Weights of a small image classifier: 11.7M parameters, activation relu.
Rows from block 4, named by matrix and row number. Rows with one number belong to one attention dimension. Each number is 200 + 40 x the weight over the matrix's rms, rounded and kept within 0 to 999. All counts start at 0.
# v: window attention value (model.blocks.4.attn.v.weight, 192x192), inputs 64-127
# proj: window attention output (model.blocks.4.attn.proj.weight, 192x192, transposed), outputs 64-127
v.72,200,200,203,200,200,197,200,207,200,200,200,200,199,200,205,200,200,200,200,200,203,203,200,200,200,200,200,200,202,200,199,184,202,203,200,192,200,200,208,200,200,191,200,200,200,203,203,206,201,198,200,200,198,219,196,200,202,199,202,200,200,200,200,200
proj.72,209,185,200,192,190,199,204,203,220,200,201,200,229,200,201,200,200,198,200,188,216,204,197,203,218,200,200,200,188,198,200,213,214,213,190,179,200,201,236,200,197,194,200,198,200,200,197,200,226,200,200,202,173,194,200,199,200,210,201,198,208,199,200,198
v.73,200,200,200,210,200,200,200,198,201,201,200,200,203,199,200,200,199,201,200,183,200,200,200,200,199,200,210,198,200,200,204,226,199,200,200,199,201,200,200,200,200,200,200,200,217,204,200,195,198,200,200,198,199,200,192,201,176,200,200,200,200,200,200,201
proj.73,202,203,194,200,198,198,197,202,205,194,201,200,200,200,199,205,184,202,205,201,200,193,198,207,200,200,200,201,181,153,188,200,200,200,201,197,199,200,200,198,200,200,201,200,184,200,198,199,200,200,201,200,200,211,260,204,202,201,198,199,207,199,204,205
v.74,202,200,202,163,200,204,200,221,200,199,200,200,200,200,0,81,201,200,201,201,203,200,208,200,200,200,198,313,196,179,202,52,201,202,200,187,258,999,709,186,205,200,204,200,197,200,207,208,230,200,194,201,200,231,200,200,117,168,198,200,202,200,200,200
proj.74,200,200,201,214,200,200,200,208,204,200,200,228,200,200,199,220,202,196,199,188,202,200,200,199,200,194,113,197,213,200,200,202,208,225,195,198,180,0,301,201,198,195,188,200,200,203,199,200,189,200,200,183,199,198,200,200,200,200,202,195,188,199,199,192
v.75,200,199,200,200,200,200,200,200,200,201,200,199,199,200,200,201,200,200,198,201,195,200,200,199,200,200,200,200,200,203,200,194,199,203,200,199,200,199,197,200,200,199,200,200,200,199,200,200,199,200,201,200,200,200,197,198,200,212,199,200,200,200,198,199
proj.75,192,191,218,191,203,200,200,199,169,202,203,189,195,203,208,200,200,200,202,200,200,205,214,196,200,200,198,204,201,204,200,216,200,200,200,200,190,207,199,199,200,220,200,198,214,201,202,215,200,200,200,202,201,198,190,197,200,200,202,196,200,199,205,189
v.76,200,210,200,200,201,200,199,200,229,180,200,209,201,200,200,194,203,208,171,200,206,199,200,200,202,200,200,200,197,140,200,200,220,203,250,182,220,190,200,200,202,202,200,200,199,200,202,201,249,198,200,201,201,200,194,214,200,168,232,200,200,200,208,200
proj.76,200,200,126,187,200,237,199,219,200,200,200,199,210,201,200,233,305,199,201,229,202,200,185,198,236,201,202,212,200,147,200,195,209,218,201,170,196,157,231,200,217,201,197,200,204,200,206,199,376,200,209,88,200,193,189,200,194,195,198,200,276,200,234,198
v.77,200,199,200,197,191,195,203,199,200,200,198,198,200,197,200,200,200,200,200,204,202,201,200,199,203,200,191,200,200,201,200,199,205,210,201,200,208,199,198,202,198,198,199,200,198,197,199,207,203,198,193,200,203,201,200,188,213,205,200,202,220,202,200,196
proj.77,193,212,201,200,214,199,202,198,196,199,199,192,202,202,200,202,227,197,195,199,201,208,200,196,200,200,200,202,214,200,203,201,200,196,197,208,220,198,201,201,179,200,197,200,223,201,201,206,202,200,197,200,198,186,200,201,200,200,201,198,193,201,219,201
v.78,197,200,200,200,200,77,200,200,90,196,200,200,201,200,201,201,197,200,200,203,202,200,168,200,198,200,200,200,200,200,218,268,200,202,202,221,200,200,200,200,200,200,275,200,201,201,197,204,200,200,204,200,147,0,198,200,200,202,192,218,200,200,201,201
proj.78,231,204,201,203,203,200,200,202,200,200,202,200,200,201,200,200,201,202,200,202,200,200,308,203,201,197,199,197,200,200,200,195,200,201,201,200,201,201,200,201,200,200,200,200,158,200,191,200,200,112,200,201,200,207,204,190,200,200,130,200,200,199,206,0
v.79,200,201,202,199,200,200,198,201,200,204,201,200,198,214,191,200,200,199,201,201,200,200,200,200,199,200,201,200,200,193,201,180,200,200,199,201,203,203,195,200,200,198,200,204,200,201,200,200,200,202,199,200,200,200,200,202,200,199,202,200,200,200,201,201
proj.79,199,196,208,200,200,200,197,202,202,199,224,197,200,200,200,216,236,200,202,183,200,200,202,200,200,198,200,201,200,173,200,206,201,203,206,195,201,202,196,200,200,211,193,200,199,198,200,193,199,200,199,200,191,184,203,201,217,200,200,200,198,194,199,203
v.80,200,200,200,200,200,200,200,0,199,259,200,213,201,200,200,951,200,200,201,201,222,200,200,200,200,200,200,200,200,276,200,77,199,202,201,200,201,200,199,200,200,204,200,200,199,200,200,222,36,180,200,204,201,192,189,200,199,0,200,200,200,200,200,200
proj.80,200,199,202,196,201,0,200,322,202,190,203,196,201,194,200,200,206,202,196,198,185,200,197,206,200,195,200,200,201,198,197,95,201,200,200,187,220,200,200,200,199,189,30,200,198,193,199,203,202,200,186,200,219,200,200,201,199,0,202,205,203,200,206,202
v.81,200,200,200,323,200,395,199,188,200,236,197,200,200,198,243,199,200,119,200,201,200,198,200,199,200,200,200,200,200,200,200,201,203,142,213,184,199,184,236,201,200,200,200,200,200,199,200,217,200,203,198,201,206,200,201,200,203,201,200,200,206,200,200,201
proj.81,207,191,199,201,196,200,180,199,199,199,202,200,201,210,198,104,200,198,283,201,201,189,217,201,167,200,237,165,200,200,200,199,200,200,200,200,200,200,170,200,200,200,204,200,97,210,199,172,210,200,203,200,200,201,201,203,201,212,220,200,203,199,180,203
v.82,200,200,200,200,200,197,202,202,200,200,200,186,200,200,252,201,200,438,200,200,177,202,200,200,148,200,163,200,199,200,200,199,202,200,200,201,200,193,200,219,200,200,200,200,200,200,199,201,200,200,201,200,200,245,200,194,209,201,200,194,200,200,200,200
proj.82,196,200,198,200,203,205,202,199,199,199,201,200,200,200,200,202,200,194,200,200,200,199,189,201,200,204,200,197,200,202,198,201,204,199,200,199,205,200,201,200,200,199,177,201,193,201,200,200,201,200,198,199,199,200,205,205,203,199,194,200,201,200,200,208
v.83,200,200,200,199,187,200,201,198,200,204,202,200,194,201,200,197,200,197,207,200,200,199,200,199,200,200,202,199,200,200,200,201,200,195,195,202,200,200,200,200,198,200,200,200,205,200,196,172,199,201,200,202,200,200,202,199,198,201,200,200,199,200,201,200
proj.83,200,201,200,205,199,202,201,200,199,200,200,199,201,200,190,200,200,210,200,192,192,200,221,200,201,200,201,196,198,198,168,202,203,200,201,201,200,221,200,198,197,199,202,200,200,181,198,199,132,191,202,200,200,203,199,197,200,200,200,200,199,199,191,200
v.84,199,197,198,200,201,201,200,200,206,199,200,200,197,200,202,199,198,200,200,215,178,200,200,202,200,200,200,201,203,200,201,249,196,201,198,210,199,196,201,200,209,203,200,206,199,198,207,200,201,197,201,201,200,198,202,200,200,178,198,200,201,199,203,200
proj.84,200,212,201,200,201,223,191,195,138,199,200,200,200,203,201,177,200,200,200,200,195,179,199,214,200,200,200,189,227,202,200,138,157,200,199,210,230,187,198,200,200,204,200,200,200,195,204,198,200,200,193,200,201,197,216,202,197,199,200,200,206,199,212,201
v.85,200,200,200,204,199,200,203,200,200,202,204,215,200,200,199,202,200,200,200,199,200,200,200,199,201,200,199,199,199,187,199,195,200,202,197,200,200,196,204,201,199,200,200,200,200,198,194,201,200,205,199,205,200,200,200,200,200,202,200,200,203,200,200,200
proj.85,200,200,195,171,196,199,199,199,197,200,195,209,199,210,215,237,200,200,199,201,197,200,191,198,200,202,200,204,200,197,201,201,223,212,199,204,201,191,200,199,199,200,200,199,219,200,198,200,197,203,200,200,203,196,178,200,200,200,203,199,197,199,196,192
v.86,200,200,200,200,210,202,201,200,202,199,194,201,200,200,198,197,200,206,198,200,192,200,200,201,200,200,200,200,207,200,200,206,201,171,200,213,196,199,198,200,200,207,200,201,175,200,200,201,200,200,200,202,198,200,201,200,200,200,209,202,200,200,194,198
proj.86,200,207,200,215,199,200,196,192,179,217,201,205,197,198,201,200,203,200,200,201,200,190,200,200,205,200,198,178,199,199,201,185,200,200,199,201,201,198,186,200,199,202,199,199,215,200,198,154,200,200,200,201,170,201,199,193,215,193,199,214,200,203,195,200
v.87,200,201,200,125,200,204,218,200,199,199,200,200,129,200,200,372,200,200,0,151,200,200,200,195,200,200,197,221,204,932,200,194,227,200,200,199,200,199,200,200,200,200,200,201,192,206,200,200,197,201,199,200,204,220,200,198,327,200,202,200,200,213,200,121
proj.87,200,186,202,121,201,200,208,216,99,204,200,188,200,200,200,108,204,200,201,200,200,200,193,200,200,170,197,200,203,0,200,201,201,200,195,193,200,199,200,200,200,203,200,200,234,200,200,196,204,200,200,200,200,203,176,202,200,207,200,246,163,200,202,199
v.88,200,200,200,0,199,200,197,200,132,460,199,200,200,199,0,202,200,200,197,159,200,0,200,200,200,200,194,60,201,201,200,200,208,200,200,191,203,201,206,182,189,200,237,200,203,199,199,173,164,201,197,200,189,210,204,200,199,200,200,200,199,199,200,200
proj.88,205,200,199,200,200,399,217,198,199,185,200,222,198,199,166,205,198,201,222,205,200,186,203,197,204,200,200,242,198,200,200,204,205,201,162,200,198,370,277,199,200,198,193,199,202,192,200,204,380,199,202,81,200,200,193,204,229,198,200,205,203,205,195,203
v.89,201,200,200,200,199,344,4,195,200,201,200,45,190,200,0,141,200,200,200,436,236,200,200,204,199,200,215,200,200,200,200,196,207,178,198,200,200,200,129,200,200,200,200,198,159,200,201,199,201,200,200,200,200,200,253,200,135,200,200,200,198,200,200,293
proj.89,193,200,199,203,199,207,196,200,200,199,201,197,202,200,198,201,204,200,218,185,200,200,200,199,201,199,200,200,202,190,200,213,200,200,202,199,199,202,200,200,200,198,196,200,200,190,200,106,200,185,200,199,200,200,200,208,208,200,201,169,200,200,200,169
v.90,200,217,200,648,199,200,200,200,200,197,200,200,200,200,195,200,200,200,200,199,200,193,200,200,197,200,201,200,199,200,202,200,200,162,204,186,200,0,225,201,200,201,198,200,190,202,200,201,200,199,184,200,200,199,203,197,201,200,201,196,200,201,200,201
proj.90,203,202,200,171,197,204,200,209,389,0,190,199,178,200,200,126,202,201,231,199,77,59,196,199,201,201,202,200,184,226,200,181,191,201,218,200,200,200,202,191,201,199,220,198,155,198,195,200,215,202,200,200,200,199,173,200,199,196,200,200,213,223,176,200
v.91,200,199,200,199,200,239,201,199,353,198,200,223,200,200,61,199,200,201,204,201,189,202,200,199,200,200,200,200,207,73,202,201,202,181,199,181,186,200,200,200,200,200,200,200,200,200,204,200,196,200,209,201,201,200,199,200,198,200,200,200,200,200,202,147
proj.91,196,174,199,206,202,200,200,200,108,208,200,200,200,200,200,190,200,200,241,210,194,199,200,200,200,200,200,199,200,205,198,199,200,203,196,200,211,199,202,201,200,207,200,198,200,204,201,200,198,200,200,204,201,198,198,192,198,200,200,200,200,200,200,193
v.92,200,200,200,219,200,200,200,199,200,199,200,174,0,200,201,200,201,201,200,114,203,156,198,200,200,200,200,201,200,203,199,222,207,209,999,200,199,313,200,200,200,200,199,199,200,200,200,200,446,200,200,201,200,195,199,200,199,200,200,200,200,200,200,200
proj.92,196,185,198,200,199,200,176,200,199,197,201,200,205,200,197,194,201,200,220,200,201,96,203,196,200,199,209,200,198,200,199,195,185,176,167,196,141,198,186,201,200,200,203,197,200,220,198,200,270,200,200,0,200,217,200,203,205,202,200,192,189,200,200,204
v.93,200,207,200,200,200,277,201,203,317,200,200,200,200,204,215,232,186,200,200,214,197,200,200,132,200,200,203,200,209,198,200,200,190,200,201,0,206,137,207,200,200,200,200,200,200,199,213,202,200,202,199,200,241,207,200,200,0,200,200,200,200,230,202,0
proj.93,184,199,200,196,196,200,198,202,199,204,200,196,200,192,201,200,200,203,130,200,200,200,196,200,200,200,189,200,201,199,200,202,200,200,200,200,180,220,201,199,200,200,200,200,200,200,199,200,200,200,200,200,185,208,202,200,221,201,200,200,200,200,200,247
v.94,200,200,200,169,198,200,199,200,200,203,199,200,196,200,196,201,200,200,166,199,200,200,200,202,200,200,200,178,200,130,200,273,207,278,200,210,200,200,197,200,200,200,200,202,200,203,197,200,253,200,200,200,199,200,200,200,151,201,122,200,200,200,200,200
proj.94,199,200,199,193,200,200,194,192,201,200,197,126,200,202,422,249,199,199,195,200,181,201,216,200,197,183,200,269,211,192,201,192,201,200,183,201,206,199,200,204,196,247,192,198,301,206,201,201,196,201,199,199,198,197,205,203,155,200,201,139,198,144,227,199
v.95,200,200,200,200,200,201,200,200,200,200,200,200,181,201,200,206,200,200,201,199,199,200,200,200,199,200,199,200,200,200,199,201,185,201,197,200,195,198,202,200,200,203,200,202,202,200,200,203,200,200,201,200,200,200,202,200,200,200,200,200,199,200,200,200
proj.95,203,199,194,202,200,202,197,202,198,200,200,200,198,191,216,201,202,200,200,200,200,199,196,202,199,202,192,200,201,201,200,200,200,196,203,200,200,192,200,196,200,203,200,197,200,200,200,197,198,200,201,193,198,202,200,205,200,207,173,199,202,167,200,198
v.97,200,201,197,200,200,199,200,197,200,200,199,200,200,200,197,201,200,200,194,200,208,200,200,200,200,200,200,200,200,200,204,200,200,199,200,200,200,200,200,200,200,200,200,200,201,200,200,199,200,199,201,200,203,203,200,201,202,198,200,200,201,200,200,200
proj.97,203,190,200,197,200,200,199,201,200,200,214,198,212,199,192,200,209,202,199,188,203,200,200,200,189,201,200,201,200,200,199,205,215,200,200,200,200,197,196,199,200,200,200,201,200,183,200,200,200,200,204,200,195,200,200,196,200,201,204,193,199,200,189,198
v.98,200,201,200,197,199,200,200,200,201,200,200,200,200,199,199,197,200,200,201,200,201,200,200,200,200,200,199,199,200,200,203,201,200,201,201,200,196,200,205,200,212,201,198,185,196,200,200,201,199,200,200,198,200,200,199,204,200,194,201,200,201,200,200,201
proj.98,203,199,199,202,191,200,200,200,207,200,198,204,192,196,200,200,197,200,199,200,193,202,201,199,207,204,199,199,209,200,225,228,197,200,200,201,199,200,200,204,197,193,201,212,198,193,203,204,200,197,200,202,198,200,200,202,195,200,195,195,230,200,225,181
v.99,200,200,198,309,200,200,200,200,199,198,200,196,201,200,203,196,200,192,122,199,201,200,201,203,44,200,198,200,198,259,201,138,191,201,0,202,194,199,202,200,200,200,200,200,200,197,200,202,309,201,200,200,200,205,201,214,199,200,200,542,188,200,195,203
proj.99,201,200,198,207,161,154,218,199,202,200,207,198,181,201,201,199,250,202,200,200,199,999,201,200,200,191,64,213,202,199,200,208,200,185,251,200,147,200,198,192,203,200,200,202,206,173,187,199,200,200,199,200,200,204,199,190,200,180,200,204,200,201,195,205
v.100,200,200,200,199,190,282,200,200,200,202,199,200,176,184,5,200,200,200,200,185,201,200,169,268,246,199,158,173,198,200,199,211,208,168,200,200,201,201,540,199,194,198,201,195,200,200,185,200,198,200,198,200,111,200,200,200,191,200,200,200,201,200,200,200
proj.100,214,204,198,205,200,167,198,202,201,198,203,200,298,200,200,204,201,201,200,198,203,199,199,199,234,222,186,201,205,200,203,203,210,201,202,183,217,206,62,270,202,194,200,204,183,200,187,206,200,203,209,184,200,201,190,200,187,193,199,199,200,199,207,200
v.101,200,200,200,200,200,200,439,201,200,199,201,200,200,207,201,200,200,200,104,200,198,200,200,185,200,200,198,200,202,201,198,209,196,201,200,200,200,200,200,199,201,200,200,205,200,200,200,188,220,209,234,196,200,200,200,200,200,200,199,200,207,200,200,48
proj.101,237,216,199,200,200,200,197,200,199,200,198,175,199,195,201,202,200,116,609,125,201,199,194,200,200,199,200,303,200,200,201,200,199,200,197,266,200,200,192,189,199,200,233,188,212,201,196,199,200,200,202,212,195,197,200,200,203,203,199,200,186,210,187,190
v.102,200,195,200,195,200,133,200,200,203,201,198,200,200,200,200,200,184,0,199,200,199,248,200,200,236,200,200,200,200,193,199,223,201,199,200,230,158,200,200,208,199,200,200,200,190,199,199,199,200,377,192,200,200,200,206,200,200,200,200,200,152,190,200,200
proj.102,382,201,205,200,201,200,199,362,201,200,201,200,200,233,201,201,202,200,202,200,202,200,196,199,283,200,200,205,201,200,200,200,185,200,200,200,170,201,200,267,197,203,514,198,203,109,189,197,234,0,25,202,200,92,187,199,264,200,208,199,200,197,200,200
v.103,200,200,200,38,200,0,200,199,198,194,200,200,200,200,201,149,200,236,125,223,200,198,200,200,214,200,196,328,0,179,202,200,200,200,207,200,200,200,200,193,200,200,200,200,200,200,200,200,206,200,200,426,200,200,200,207,296,201,109,0,200,200,200,200
proj.103,198,200,240,200,201,203,70,379,200,206,200,197,200,205,101,200,215,200,200,186,174,200,211,200,144,169,199,199,200,201,199,200,202,199,200,260,200,201,201,200,197,200,200,200,200,199,203,197,200,209,191,0,256,200,205,200,200,436,192,197,258,197,213,200
v.104,200,201,200,200,200,198,200,202,200,200,202,200,200,200,200,200,201,200,200,200,200,201,200,200,199,200,202,200,200,200,203,199,200,201,200,202,200,200,200,200,201,200,200,198,200,201,202,201,206,200,199,200,200,208,200,202,200,201,200,214,200,200,200,200
proj.104,200,200,199,199,192,200,200,201,184,204,200,201,194,200,200,200,200,198,194,202,212,201,198,200,199,198,199,200,200,200,200,207,199,196,200,201,199,196,200,190,200,202,197,200,201,200,201,175,195,200,198,202,200,199,190,199,200,212,201,192,202,201,200,197
v.105,200,200,200,200,201,200,200,199,203,201,200,200,200,200,200,200,200,199,200,200,213,200,200,200,199,200,189,201,201,199,179,192,203,183,199,199,200,202,200,200,200,200,200,201,205,199,202,200,200,200,200,200,202,190,200,200,200,200,200,200,194,200,200,200
proj.105,198,201,210,200,200,199,195,199,211,197,212,189,200,215,200,200,200,201,201,198,207,199,200,200,202,202,200,200,191,204,203,200,202,200,200,200,201,201,200,200,201,202,198,229,200,195,200,200,203,200,201,200,200,200,200,182,199,184,204,179,200,197,209,201
v.106,200,199,200,200,188,200,200,200,199,200,196,200,200,200,199,200,200,200,200,200,201,198,200,200,199,200,199,200,201,200,200,200,200,203,199,200,200,201,200,200,199,220,201,200,201,200,200,200,200,201,200,200,200,200,200,200,200,200,199,200,200,200,198,200
proj.106,201,197,197,197,201,200,200,200,200,195,203,196,200,206,200,200,200,205,200,199,195,200,211,201,204,203,200,201,197,200,200,204,205,201,200,203,199,199,201,201,203,202,200,200,203,191,200,200,201,200,199,200,199,201,200,203,200,200,190,200,189,200,196,200
v.108,429,199,259,200,200,200,238,209,198,200,200,199,201,200,203,197,200,200,201,201,200,201,198,199,200,205,200,201,191,199,200,194,197,200,200,200,563,200,200,200,200,217,100,200,201,200,199,202,200,25,0,217,202,199,197,191,199,195,200,200,196,225,200,191
proj.108,167,273,202,179,203,186,199,200,199,201,200,202,198,187,200,200,197,199,200,200,201,200,200,200,202,184,200,199,192,200,192,195,194,199,193,199,202,196,163,146,198,199,199,198,201,199,213,200,200,200,999,200,211,200,198,194,204,213,200,247,200,157,201,200
v.109,199,200,200,200,200,200,200,200,200,197,188,199,199,199,201,201,200,200,199,200,199,200,199,200,200,200,200,201,195,199,200,200,201,198,206,201,199,196,199,200,199,200,200,191,200,200,199,203,203,204,200,201,199,199,200,198,200,200,200,200,206,200,200,200
proj.109,198,204,199,202,199,202,204,200,203,200,195,200,200,183,200,200,212,197,200,200,194,200,200,200,199,176,200,201,200,199,212,197,196,201,200,202,196,221,207,200,192,195,204,199,206,201,213,203,201,206,200,200,200,201,200,209,198,200,199,200,200,200,200,203
v.110,200,200,200,200,205,200,198,198,189,199,200,198,202,195,200,200,199,200,204,200,202,200,200,200,194,200,198,201,200,200,200,197,199,200,200,201,200,200,200,200,200,200,201,200,207,201,200,200,195,200,198,201,200,200,200,201,201,202,199,200,200,200,200,201
proj.110,168,200,199,200,199,200,202,207,201,210,203,202,198,217,201,200,200,199,200,204,200,200,200,190,200,204,198,200,200,200,200,197,196,200,200,201,200,201,200,200,200,197,200,204,202,200,200,200,207,200,199,200,201,200,200,200,200,195,174,200,200,193,205,212
v.111,200,200,200,200,199,197,200,212,201,202,200,200,200,200,200,200,200,200,200,200,199,200,200,200,200,200,199,200,201,201,197,203,196,200,197,200,202,201,200,200,200,200,201,201,200,200,200,199,200,200,200,199,199,200,201,200,200,195,199,197,200,199,199,199
proj.111,201,200,199,201,201,198,198,203,200,197,201,197,197,203,201,200,157,201,200,199,200,200,199,200,202,221,200,200,200,200,200,207,200,200,200,200,203,200,199,200,202,200,215,201,204,197,194,194,195,202,215,199,200,201,202,201,200,200,199,204,199,140,201,200
v.112,200,199,200,200,200,200,200,204,200,199,217,200,200,200,200,200,200,200,198,198,200,200,200,200,200,200,196,200,202,201,201,201,200,204,200,199,198,200,200,200,194,202,199,173,200,200,200,200,205,201,204,200,201,200,199,200,201,200,200,201,200,200,200,200
proj.112,207,182,198,198,200,200,200,193,202,198,168,200,200,196,199,200,204,200,200,200,200,204,200,200,199,199,200,202,200,200,200,200,178,209,200,199,198,200,203,200,202,200,199,227,200,200,200,200,200,200,200,200,200,200,200,203,200,202,208,200,200,238,208,198
v.113,200,203,202,200,200,200,200,200,176,203,200,201,200,200,196,200,200,200,202,200,200,200,200,200,199,200,199,200,200,200,203,200,202,202,198,199,200,200,201,200,199,200,200,200,202,201,200,200,201,201,198,199,200,192,200,200,201,199,201,200,201,201,201,201
proj.113,190,200,208,200,197,201,200,200,216,208,200,200,193,235,199,200,201,200,201,201,190,201,211,200,203,191,201,200,203,200,200,197,192,200,203,199,177,201,202,200,200,200,197,209,201,201,200,200,203,200,201,201,209,202,198,196,189,202,196,222,192,198,200,201
v.115,200,200,200,201,200,201,200,200,199,200,200,200,199,200,200,200,200,200,199,199,200,200,200,200,198,200,198,200,200,200,200,199,200,200,200,200,199,200,200,200,200,200,200,199,200,200,200,200,200,200,200,200,200,200,201,200,200,198,200,200,200,200,200,201
proj.115,201,210,199,201,199,200,202,200,223,200,203,200,188,185,200,200,198,200,201,200,199,200,202,200,200,197,200,201,204,200,198,202,200,201,204,200,198,201,201,200,200,197,200,201,210,196,200,200,200,200,199,201,199,201,189,200,200,200,198,198,201,201,199,199
v.117,200,200,200,200,187,200,200,201,200,200,200,200,195,200,200,197,199,201,200,200,200,200,200,200,200,200,199,200,200,201,199,201,199,201,200,199,200,200,202,200,200,200,200,200,200,200,200,200,204,199,201,200,198,200,200,200,200,200,201,199,204,199,200,199
proj.117,212,198,193,205,200,202,200,201,200,200,197,200,216,201,200,200,200,203,200,200,200,200,200,200,205,203,200,199,202,203,198,203,200,199,200,201,192,200,200,201,203,200,200,196,199,205,200,202,199,201,200,198,197,200,199,200,194,200,200,195,203,200,213,186
v.118,198,199,199,200,196,201,200,199,200,198,200,200,199,182,200,200,199,202,197,200,199,197,199,200,199,200,200,200,200,200,200,201,200,200,201,194,192,201,199,200,200,200,199,201,199,204,200,200,207,205,214,200,202,197,199,200,200,202,201,200,201,200,200,199
proj.118,206,200,200,200,200,207,200,200,199,199,195,200,203,196,200,200,204,191,200,198,200,200,200,200,197,200,201,201,201,195,203,207,197,200,199,200,198,200,203,199,200,200,200,201,199,213,200,200,199,200,210,199,198,199,200,199,190,198,201,200,196,216,194,198
v.119,200,198,199,200,199,200,200,200,200,200,199,200,200,200,200,198,199,201,199,202,201,199,200,200,201,200,200,200,200,200,200,202,200,200,200,200,199,200,200,200,200,196,203,199,200,199,200,192,198,200,200,200,198,200,200,200,199,200,200,199,200,199,200,200
proj.119,200,177,197,201,201,200,208,200,200,198,200,199,202,200,200,200,199,200,203,199,172,200,200,202,201,200,201,200,199,200,199,209,200,202,201,208,200,200,201,202,195,186,202,199,200,197,202,203,203,200,212,200,197,202,200,200,200,198,174,197,200,200,210,200
v.120,200,200,200,190,200,184,201,200,200,299,200,217,200,200,198,201,192,200,193,200,200,200,200,200,193,200,198,200,249,12,199,278,197,197,197,200,200,200,177,200,201,197,199,201,243,203,200,133,135,200,200,200,197,201,199,200,200,195,82,200,209,200,200,200
proj.120,201,200,192,200,200,203,384,200,200,199,204,200,152,202,202,199,197,200,198,200,200,199,201,201,199,193,197,202,200,200,196,203,198,191,217,322,198,206,203,216,200,200,200,201,222,137,198,195,200,201,220,200,176,202,205,198,203,201,200,203,196,159,200,346
v.122,200,200,200,200,200,200,202,200,198,200,200,204,200,202,201,200,200,200,195,200,200,200,200,200,200,200,200,200,200,199,200,200,200,200,200,200,201,200,200,202,199,200,200,200,200,200,200,200,201,200,199,197,200,200,200,200,197,200,200,200,200,200,200,200
proj.122,198,223,200,201,199,200,200,192,206,200,200,200,200,200,199,200,200,200,200,200,200,200,198,200,204,187,201,200,200,200,200,197,200,200,200,203,202,200,199,200,200,200,200,200,195,212,199,206,203,200,200,200,200,200,200,200,200,200,200,198,200,201,200,200
v.123,200,200,199,200,200,197,200,200,200,200,199,200,200,190,200,199,200,200,200,200,200,200,199,200,201,200,200,200,199,200,199,200,199,200,200,200,198,201,200,200,200,199,200,199,198,200,200,200,200,200,201,197,194,200,200,200,200,201,202,200,200,200,200,200
proj.123,200,200,200,200,197,200,200,200,200,200,199,200,203,196,200,199,200,204,200,199,199,200,200,200,198,199,202,200,200,198,204,202,200,200,203,200,202,200,199,201,196,191,201,193,198,200,200,200,200,200,200,200,175,200,206,200,200,198,203,195,200,201,188,200
v.124,200,200,198,260,200,207,200,200,212,199,199,198,200,199,200,199,200,215,200,219,200,200,200,201,302,200,200,200,199,200,200,200,200,379,201,200,191,200,200,200,200,208,200,200,52,195,201,215,220,230,201,201,200,200,196,202,200,200,200,200,200,200,200,200
proj.124,228,199,183,200,206,200,94,200,191,198,200,200,204,161,490,201,93,202,195,200,201,0,197,200,200,250,209,76,200,199,200,200,199,176,200,199,202,200,204,195,200,200,200,196,200,227,201,200,200,180,200,200,159,200,295,202,200,200,203,190,200,223,200,200
v.125,201,201,200,198,201,205,200,199,200,200,201,200,201,201,200,200,200,200,200,199,200,200,200,203,201,201,200,201,201,200,200,201,200,199,191,200,200,200,203,200,200,175,200,201,199,199,200,113,191,190,200,201,193,198,215,201,203,199,200,199,191,191,200,201
proj.125,199,200,208,200,198,200,249,199,213,200,197,200,204,247,21,212,199,200,200,200,194,200,240,199,201,205,199,219,202,202,201,198,206,213,194,200,206,194,198,208,201,200,203,203,195,201,206,331,202,200,184,200,258,217,200,200,200,200,218,223,202,200,204,195
v.126,199,198,199,196,200,200,200,200,200,201,200,200,197,200,198,202,200,200,200,200,192,208,199,201,200,200,199,199,200,202,201,207,200,202,201,200,200,191,200,200,200,199,202,200,200,200,200,199,200,202,200,200,200,201,200,200,199,199,200,200,200,200,200,199
proj.126,207,199,182,199,200,200,201,200,200,200,179,200,200,200,199,200,202,199,203,201,194,200,201,200,200,196,200,211,200,199,199,199,199,201,200,212,190,201,201,202,200,200,201,197,193,200,200,200,200,203,200,206,200,201,200,201,200,207,192,200,200,200,205,200
v.127,200,201,200,199,199,200,199,203,200,200,201,207,199,200,200,199,199,200,200,201,200,200,200,201,200,200,196,200,200,200,200,202,201,201,200,201,199,200,200,198,229,198,201,199,200,199,200,200,200,200,200,199,199,200,200,200,200,198,195,200,200,199,200,200
proj.127,206,192,200,200,200,201,198,200,221,200,199,195,200,202,199,200,198,197,200,199,195,203,202,202,200,202,197,200,203,200,200,208,200,201,201,216,200,201,200,202,192,200,207,210,200,185,195,203,200,201,204,200,218,203,202,201,191,200,200,200,200,194,202,200
v.129,200,201,200,200,200,200,200,200,199,201,199,204,200,199,200,185,201,200,189,98,200,199,200,200,200,199,189,184,203,199,199,200,200,201,200,194,204,195,200,196,200,200,200,200,200,201,200,200,200,200,198,200,200,200,200,200,234,200,196,289,200,200,199,200
proj.129,200,199,131,199,198,200,198,199,197,201,199,214,201,187,199,208,200,200,237,203,203,200,200,197,200,200,228,200,184,184,200,200,195,201,200,142,200,161,193,201,216,200,168,199,218,200,196,206,222,191,200,201,200,187,199,199,203,207,206,213,173,207,192,200
v.130,200,199,199,198,191,200,200,200,199,201,200,200,199,199,0,203,200,326,200,196,201,209,199,200,492,200,200,0,200,249,193,210,200,474,200,205,199,200,268,200,198,193,200,199,201,200,180,207,201,194,200,200,183,200,199,200,200,200,195,200,198,200,199,199
proj.130,211,196,189,198,200,157,200,200,208,247,200,200,200,178,821,200,196,197,200,200,191,0,201,197,221,200,220,212,200,200,199,187,199,166,191,199,204,191,200,198,200,197,204,199,198,209,201,200,200,200,200,204,198,202,205,200,199,205,182,264,76,200,198,190